config.yaml
text_encoder_expert_mlp_ratio: 0.25
cond_dropout: 0.1
fused_qkv: true
positions: "relative_bias"
shampoo_beta: 0.95
precondition_frequency: 16
Rows from block 9 of the denoiser of a small text-conditioned spectrogram diffusion model, named by matrix and row number. Rows with one number within an expert belong to one neuron, the router's apart. Each number is 128 + 32 x the weight over its row's rms, rounded and kept within 0 to 255. All counts start at 0.
Before each expert's rows are labels from the 100 clips, of 14976 (inputs lightly noised), where the router gives the expert most weight on average: "top examples" is what is common among them. Only what is clearly more common there than usual is listed. The data: synthesised imitations of 52 everyday sounds, one a clip.
# router: router (model.blocks.9.mlp.router.weight, 32x128, trained with AdamW), inputs 0-63
# up: expert up (model.blocks.9.mlp.up, 32x128x128), inputs 0-63
# down: expert down (model.blocks.9.mlp.down, 32x128x128, transposed), outputs 0-63

# expert 17
top examples: siren; signals
router.17 [ 96 117  95  91  51 117 123 118 141 162 135 213 178 150 129 177 136 114 130 121 197 140 111 129 123 131 138 120 103 151 151 135  79 139  72 154  91  62 179 128 137 123 131 169 102 154 141  88 132 117 128 108  94 112  92  79 102 156  83  74  99 123 142 108]
up.0 [133 125 166 157  35 147 141 153  91 123 146 176 152 124 121  92 114 167 120 121 157 147 125 124 134 156  77 132 110 107 125 160  95 201  64 114 103 114 109 121 100 124  41 117 143 151 131 139 168 197 139  97 153 135 170 132 115 122  92 144 117 136 194 127]
down.0 [234 122 124 181 131 121 119 104  97 121 178  67 125 198 123 125 146 115 166  98 159 117 132 144 173  63 117 139  55  81 115 134 143 128 131 165  95 128 149  89 128 128 160 150 140 153 146 128 131 168 133 144 129 209 163 114 165 130 108  97 124 185  48 191]
up.1 [ 56 128 125 105 144 126 118 172  77  91 125 148 145  83 101  61 153  92 123 154 133 168 162 133 126  56  73 147 127 113  94  89 181  90 140  98 105  74 123 170 176 144  77 117 137 158 132  79 157  68 108 137 154 121 190 132 158 110 157 134 167 122 137 139]
down.1 [107 141 146  64 151 130 127 147 152 161 181 136 127 108 106 122 127 140  29 213 168 126 142 130 137 135  81  97 202  67   0 110 150 111 126 141 149 132 119 149 129 121 149 113 136 144 122 161 143 106 128  94 134 113 163 135 135 147 173 142 130 130  66 113]

# expert 19
top examples: helicopter; machines and effects
router.19 [126 156 132 150  72 116 110 130 133 159 102 110  58  61 137 152  94 128 177 126  85 104 141  91 170 122 150 135 127  49 208 108 108 109  76  97  61  89 108  74 126 110 139 128 114 141 107 144 152 179 121  94 139 166 101 126 144  86  86 152 101 112  53 105]
up.0 [101 141 144 175 121 136 131  76 164 127 111 110 184  90  93 126 140 126 133 148 111 109 138 137 212 147 131  45 106 173 140 105  69 158 101 180 116 105 101  65 141 123 113 120 126 103 129 133 102 111 166 109 117 105  60 119  95 102 159 177 121 139 117  97]
down.0 [102 150 139 148 150 123 183 119 117  62 121 158 146 116  72 168 120 119 163 162 133 149 127 137 171 168 131 169  84 117  94  78  86 165 109 138 153 117 135 100  98 182 169 102 147 130 125 106  91  98 124 196 148 130 140 120  85 174 111 161  99 145  99 108]
up.1 [179 140 133 147 179 191 182 114 124 101 142 112 181 106 101 141 127 115  93 123 158 120 119 149 161 167 233 106 148 112 147 168 154 205 167 178 137 157 147  74 126 158 128  81 113 115 147 118  92 108 123  59 103 191 161 193 128 130 104 161 121 117  46 130]
down.1 [141  55 101 121  99 136 132  68  84 199 121 164  68 130 139 128 151 154 183 105 151 129 163  93 107  92 125 116  79 171 141 130 154 130 108 166 106  98 102 149 134 143 125 116 174 126 139 161 137 161  96 149  93  81 147 164 103 114 157 115 127 167 156 101]

# expert 15
top examples: phone ringing; engine
router.15 [190 152  85  83 138  94 109 105 114 126 150  84  90 189 116 172 107  91 120 128  72 133 117 105  76 103 152 101  80 137 116 137 159 100 120 163 175 143 185 144 103 119 112 144  93 150 120 134 143  81 130  99 125 118 166  76 141 103  99 130 106 160 116  13]
up.0 [173  84 213 137 118 125 169  77  53 108 122 131 135 186 177 134 140 128 123 138 175  58 107 190 146 161 179 162 163 125 119 125 115 132  92 169 136 205  85 121 122 164  88 123 122 163  88 141 121 128  88 170 157 122 109 102 153 133 108 133 139 110  98 163]
down.0 [ 72 142  83  97 123 101 158 130 135 142 115 112 136 105 124  96 124 147 114  75 117 110 147 171 125 105 116  88 114 143   9 141 111  93  81 122 160 147 109 124 132 137 119 133 118 131 150 151 130 104 180 134 149  77 148 119 146 150  96 146  99 204 121  97]
up.1 [162 159 172 151 163 111 105 151 117 108 130 109  53 141 122 156 137 125 152 153 113  77 190 146 130 166  68 136 127  90 174  99 167 166 105 115 105 146 182 117  98 151 138 200 138 114 111 116 116  88 130 142 187  77  75 114 136 144 130 137 157 131 192 133]
down.1 [184  77 130  88 148 109 126  99 108 122 149  87  93 106 141 139 132 129 152 121 135 112  91 139 123 154  68 150 133  85  78  99  90 140 113 224 117  78  61 101 106 154 139 134  85  84 150 151 102 181 141 141 133 213 109 156  91 135 151  94 126 128  55 122]

# expert 27
top examples: quiet level; household
router.27 [ 89 181 100  69  98  91  94  90 150 103 157 106 163 147 132 137 125 197 127 139 102 108  86  94 153 106 126  96 163  88 128  88 158  92 164 120 125 114 174 165 112 107 116 124 144 125 141 102 129 211  87  93 148  51  92 123 136 115 153 170 126 156 120 204]
up.0 [111 117  90 130 150 141 106  70 176 157  67 112 200 187 126 173 111 140 163  99 165 158 131 139  91 112 195  97  74 170 152 111 212 132  87 144 143 105 108 147 202  94 120 122 133  80 115  82 150  80  87 134 162 163 128 149 166 138 152 130 130 121 137 180]
down.0 [136  81 124 109 149 133  95  59 131 121 170 152 194  57 114 125 125 104  81 129 179 111 133 155 123 110 180 108  96  90 123 136 136 141 178  90 139 146 110 117 127 139  86 100 126 109 144 103 128 148 139 111 127 165  89 124 132 149 111 133 127 128  95 150]
up.1 [122 130 159 128 176 116 130 101  88 165 112 115 173 125 160 128 158 199 126 126 186 143 154  88 111 125  68  99 134  91 216 123 127 164 180 147 107 136 122 165 131 125  48 115  83 148  95 142 127 179 149 126 138 114 112  76 147 123 125 144 113  91 129 111]
down.1 [ 80 131 151 113 161 137 152 128 168 159 207 173 118 109 146  95 119 154 126 127  87 150 125 114  38 131 121 151  76 227 108 127 134 156  23 149 130 123 172 147 110 132 159  49 134 114 144 127 112 130 121 135 126 125  52 162  94 109  68 131 120 183 122 165]